config = dict(
    train_examples=145000,
    horizontal_flip=False,
    encoder_qk_norm=False,
    encoder_parallel_block=True,
    encoder_widths=[80, 160, 320],
    fusion_encoder_layers=6,
    fusion_encoder_activation='geglu',
    fusion_encoder_head_dim=64,
    init='trunc_normal_002',
    optimizer='soap',
    beta1=0.95,
    max_precond_dim=512,
)
Rows from block 4 of the image encoder of a small model that answers yes/no questions on an image's attributes, named by matrix and row number. Rows with one number belong to one channel. Each number is 500 + 50 x the weight over its row's rms, rounded and kept within 0 to 999. All counts start at 0. Numbers have three digits each.
After each channel's rows are labels from the 100 images, of 14848, where the channel reaches its highest value: "responds to" is what is common among them. Only what is clearly more common there than usual is listed. The data: rendered roads seen from a driver's seat, with toy cars, trees and houses.
# convs0: expand pointwise conv (encoder.blocks.4.convs.0.weight, 640x160x1x1), inputs 0-79
# convs1: depthwise 3x3 conv (encoder.blocks.4.convs.1.weight, 640x1x3x3, trained with AdamW), a 3x3 kernel
# convs2: project pointwise conv (encoder.blocks.4.convs.2.weight, 160x640x1x1, transposed), outputs 0-79

convs0.589:452411516471625438506544513467498437503437523510580580404486508453426449519502454568543521477508520561508457458488482464486572562487548431540573557601482519490476456473456558528473517476476540457519520457525413536561480481500545494478593490
convs1.589:504493480500404516489607467
convs2.589:435567561477597435525508550553490573419487504480452531453544441501454441541392558524501446485526543507513495494466408528443452488601479437393416534498415560478504464527536534484421483460515447454485595526507490502546576505500510551577501526
responds to: dog

convs0.439:455382511499538552551396429460489412487507496507406406620453498502580472489487538458402461515476581519558494522552414497619435412571485467528474500526471489549529495527576483559543424501570526429502503484512477396483492442536443515494503569
convs1.439:520503483430428457450419473
convs2.439:486451372510515566542428576438441487493564559457569439471643523454513465437480565412560467523450443512457531509431465485530518571516513526517423560466462524468471460443454448522550516470463547496592523497576526485428469439418440526464439444
responds to: crossing stripes

convs0.115:485431495534508458489558470544517429488459487511449471541468456492536522500460523459534520399419467504631462572470441481473513386593506516551424482446423501533468567609536548553526479457431516472526507490489517528450344423609482444454486480
convs1.115:465464591460427550470527474
convs2.115:526457502590492461520479488491542530510514462487419456477524542550510485575546437502468433495555494556507577395456353567527472474467442547520528526468555551549426574571506477498475488491494550514444586463539477420542537421495481488568506476
responds to: house

convs0.395:474448506472539431530470540473544535545514490485586605527529531450458434505498507489505520504475466465498544448471613483491497459535486433551636568466543515507471343473522569505476524592460472455467548522410483426539491531617496504401516462
convs1.395:501465500566401504539425492
convs2.395:510472516569457477504534467582414476554598571497461516450475452458457537595566506444602482397588552560498510446541476533450462579449435443492498399378508493542440505496416555457444534482478539447485563454467471523446520523493491538476428485
responds to: truck

convs0.306:579554437493558491519460549479523506508514429541628536518451495384467549543612506481418432429461494502528522523516532504525466441566554488493513479600491483396536498505489567509542470458538443511473409581583559571496496393487501495562393434
convs1.306:486439621511486551525497483
convs2.306:540558468564527485451463495553496506569536520595425451532513471516483450445438500520438585496527481469461437455536513491568555466508557519404542648427508518576473436536535551493542515453486517510543506544546477541487537480482500610416483512
responds to: straight

convs0.636:410470557583536518480553475465538453512508485553595515520477516509418425459519429474428504447415548561496502495561519551428494463470556484469479504491522483455399500580513467499460531473473487486501591435485442478565532435489510403586607491
convs1.636:509444472481439510491619508
convs2.636:504540479423449458479437564497429432396561459543416535498537446478494543484453489585490501515491456503469541469557541488421499460511574516487469561476535526487540509507486479498505548509489503458498551524449600501387616496478491530510510432
responds to: dog

convs0.327:500526489463567473427532421525561495486565505608429525470521485530513552479548527461524518426417468463468455513434432528462534506545481606513494485454440503445492479454468432458542430477636450472481484545534422500557462509489484586445414518
convs1.327:483556430527394518486521466
convs2.327:421456614499525518493518471480531515474582491461515525543509511537486488598502492491519473541391498447545530553439498423480426468554546553547439512505493420518475522462512450503525586515441502476493364431504410455578537571589500515501555525
responds to: lamp

convs0.70:464526482487462397412465575545508531397466556528455494533490530475532502523553481507635464504519425490565427481490532400492514504417504513459459548578506509502593489508590488542487522487459545539631505477470434475508523523512475463483427651
convs1.70:444432460476497525413507434
convs2.70:477425494547490348468523579464585530463500485437552608465415517492527540512498567548475509494502456508583494538510450580527535478589439476474482512462500531521542517483575520538544465524402516526540517551431460562512592511480494449554485543
responds to: crossing stripes

convs0.136:622545549622515524410541469521492479471480508499566481473558548515524425470468497515553446529491523450490531560511423520490504531571502545492519541562422546522469463534564530442621525454428475609514501508535532430449520414435465425445471409
convs1.136:468485616552441494476518522
convs2.136:540524481462519601517544514471509495456516573494427546550547525504445503515547531559464484486511524602442484448627507462480538516445531483479522526456472523488475616539519530456426527510460536480414493525386537439639586535527578579492433497
responds to: truck

convs0.560:532613566493530398458446417553516475426512522488529527451521478525439494479500518509513468449475447608495532452482519558453600489479461484519586472554484563480497495532444495461460500461499525595512555418457400511443423515461484473493586531
convs1.560:420532502457571475444480437
convs2.560:414476440510478497490534539463504455498541568483460458557518440483415524546501493499586557484522457520580459465443484505526583462517457474502601528466414576535561411482417495453532618535530487569590429582452529480507550454530626516446461538
responds to: house

convs0.246:446511479574494582498492485522470454458516517475452442572508423480587515472502453521508508468494432532588445540347406317530532449470488475527459487615454487522518589543455481522553470399536527465512498511493543545485343534517478483451448457
convs1.246:436557551435545529452463456
convs2.246:561499498549536544491520509493459495504508562460406557494570492570533438550546525421456480434494485426490491401515422515505525469519440559604565554464520458590469503522387409498514452427526455577539581567491499473527571546502509456527476547
responds to: house

convs0.447:473545456444519496449555476476512454558418576469493413566488394439579467485564564525508465476575470538487499565594585488498603544578516545560502557480509466558568436541518566494504496493434595519456405496455535585507476564459562549543529505
convs1.447:475463439513483481575583559
convs2.447:508496475533482516491538439476434523483496395439459486446448511488531489569505524453456546530622521515489512382531481514478516503547501408485564522470480494478585582485463602521410556479561460563428516528487445429582554502438555412577587631
responds to: truck

convs0.419:559517513533601540406493454455476529612456452461529524477508516478514434569545432466435564465587379566585526667532490539481520443529462575464592404460495536486563462474467494470460506523532534452568393563586555552462526532601518496522494501
convs1.419:563449406471490452535505449
convs2.419:492468488531435539457448519537532506412458412526527454435463465506502499468482457396546498496466532537442468501527595403487547472612496525561500520522444485394570536571594530505454617570466536602498495455464408577498497469547501471567558544
responds to: house

convs0.562:455463538513485451567484475486551570410569480476517646468524418511536630535490536523494482513457496540621609469488396477455461584546469466489480393469494452545524456457442482467562573474493477526448541589494494512442475501605480529532425600
convs1.562:583507591489470447515552521
convs2.562:534425535505538483448565423474573521494555463521495490540497504508536542552480447487505649558453487457444490510550485577569546503572534444491474532501443505523527546581552417480536524497609540574543533503651485515476481542409568546517521528
responds to: lamp; sandy verge

convs0.637:543529380441484398575513570510568445514528487499504534517551548466542432537456526500520600455503520504535541457520482490493504532492560548567496415538406494526430502438473492494546433462463610526435523518567441515465436500511543527493515561
convs1.637:509557481499457416428433482
convs2.637:503516471520540512434459543479546453573565586468441469533532520403442596502533438482427474480522524610461471547580469543496544510576475514604509466529582497521492440492466446455579545585475521475534400529451519584491420454514520397456559633
responds to: house

convs0.341:456425403396523581518440425560528409513460526596485434473459519456584485514517503505556440506495444495485458588386514466490505441463549465594505456522502430505511539564440534434492556422441495547437522476537475544504444517416532435513565507
convs1.341:424600444517454476517496516
convs2.341:483528435510482509477544478420559578463507488438475529535531509619494433518560574380434541412491412406545475458535475560479483415485527502483511549389487439498539559534525450435497479592606565501500473500496494455466548523427455561470479514
responds to: lamp

convs0.607:462489614451378512458574442439433566417428430486468587516468512456456502490521488467556501404433478566499443482534509438462420538563538470550425510437586514466581449523483426559527528540561525492526537530428473510489522608509508465558522530
convs1.607:512622485478457485492567512
convs2.607:509548566547575500443542503501471460504562443596425454541474580494539483510557468519562559429504633483492487470406424442515493551538470508511476508597493516450478522436506580469471498498567415519431513511585486444455448481466478489421466425
responds to: lamp

convs0.215:634443427527412506494542494518561531484425487495493505516527503453513421490456412458546551463430506507556508458469467516586556463443457609508479520441421587445510633501419500426474522464562466451374488561487447533575441462545431401480538487
convs1.215:440451469540430484531562436
convs2.215:495557499528420423499484555516452572488511566573543547426518465442520494519521505599459515521485447492477510543498397472588537497460501478506461510469528579430462562487395545501431527524606488591443516457566407481478521471502524595496569498
responds to: double yellow line

convs0.453:458496484501492475533528543480576445463527631490462471575618501512473463487542490417562514518427462468453579552539479496491447443618446496457501466548490514419537422473515503474440500506525522491498560473424522480519479513514450515576524499
convs1.453:519497424528533489568507402
convs2.453:458484529437555582523464518507531496476511433501499578587472425489468429479470564499482533417527469405510421395508563367540510513510551579506547535506545448434425466425515529464522600478499458463476506504517395512467473411477491534518541454
responds to: crossing stripes

convs0.245:508538523611518581491504495568435551459445635584463492535463481607408524457489511525553470447560543510526583371490473450532517435580460398481511563476506495489500466483490484546445560472388561487580507546473564549557465511523473531456527419
convs1.245:559488511586453545566547478
convs2.245:439572492511517525568534539541515479478513502402426376451486560512478547512553541588464481441559474397522449473474543442429547541472528529478538506505450555553533453517445565487508426478598531585493484406570459468549600483419420541468461435
responds to: straight; vehicles: zero

convs0.551:471541463423451538581423491511528406503465491498485556435443480537534415428491528558463473488523563453506452583585506567514535501522526477435510448492441481528549575497442552482529509569503541528470544500547515600519495507512518413480447546
convs1.551:432425459484443520529436542
convs2.551:543499572469456500561499514525506470558549480476466459529522563465543439394509524412399459602483453511429531551458575452422426475461467584497493472489467448538547534494567559472565482501380489457453430478477448504441514431549447445528598575
responds to: truck

convs0.575:403502521481506522578469521502525548491468427495554434490461440513511541435484509410471516372529492587444545490487480486555407531489524555400516562511612442570427487511542542537481445522379486501481545545472490491570461571625502511529480464
convs1.575:531484485492518457524582393
convs2.575:559514470557543540399509455500439503481583436470453466622487479524538502494596526567537534486515524531490580568495485512466541483480598456517506496480496491476563583464535548492480566578474480481485435558549577559473518453445458554527446465
responds to: dog

convs0.178:555561543412617538486481584462530537565465528564545523529461395444466415559484511548493524510594477504610436536547436592473500517472444437510494468469552509388436444526501504474515454498462553462503423491493484508550498536561563518491454471
convs1.178:485558484529436552503432579
convs2.178:551441445477438405455534515540546463465540473551420530542482459525481468497487478533526434463499518449451491458409550487484471449456577557537509412531542527567521452499545510462481520457397412538589441585448481549462545480436490542429457542
responds to: straight; double yellow line

convs0.284:450547542543462550535498538479436486549522569531526534558522528560542521422499501528505458529556509543474469439484453502559502487500465596411551457506492420574503513561526402455534572516427433480570556527456629433462472531534558500501476554
convs1.284:546506432558487459549410511
convs2.284:566502482438396471509547547501412484430498462492511411504551537594502554416488500550487446528472496498595447513501518525495481549476542471482518493549447554508507435372520582466518438470528542446535376591568582535420484601521512512502398478
responds to: straight; sandy verge; dusk

convs0.41:485431414496491507522423486513448390450551469432526532480431453544479467396515452438533545471486554529525568498469528614481448491471501457616588404496470535532556422517501471516486486465558365539404479542452475519395448457525521439425523509
convs1.41:466469444521422494476408458
convs2.41:573463543464493588476445483534469573460560547520581417522470446527534572520523418468439445526535635507607508557536512471508441511521489499461487527490479448470444645431506468386531560472611506463499460497455471492487473539534450539409473509
responds to: lamp

convs0.337:511562574475525504502522464510624521398508550577501513542617526455528498512567513472495516498476524506516459437523563502375535469413470465484565498533488499459539467494534445511512596478547563538498503557462503594460483498496557545408439452
convs1.337:463450521436426426537488541
convs2.337:557558604484532534527538539478459482470536588557473379585459482562490486520462450595474483441499483461572600568508554508458496470548467472424505492487542510543559531543519487475414574479481530480470544430493590474597498520497534582402550555
responds to: double yellow line; crossing stripes

convs0.408:399419614480495546508493494518488549526576480455594540447530488409516483448595610494454461497525504621541438422511448364467508480539500450452546515512521533523442590410544499438545538577475448574469455500455590531504457503382453531491521465
convs1.408:526515472407501481590542545
convs2.408:452518513540483487502456538533543461521462509499533602624495422559537483562440560474556437554518413589466451453548459480563548458460484532539499537439501474519512484622442557515475506535403522436478501512616565458563479444449507472520525478
responds to: crossing stripes; line: no line

convs0.596:391517404491569437491519521558383499485549427551527511611536571434532580523506468461591501480539539457493561530521565518464524461478498577505510432550452508410503477557466459438472471448528530518400541464423436469450487551414421479566489576
convs1.596:474471510403511536542409493
convs2.596:540581528442468559506481519567466476531589337511579469480506493572447529473457448495491397553475540529500525510513497524454471483579440457521609545457564553543436624486540409482540498410439542555435459516485478463547514532504552430610481509
responds to: house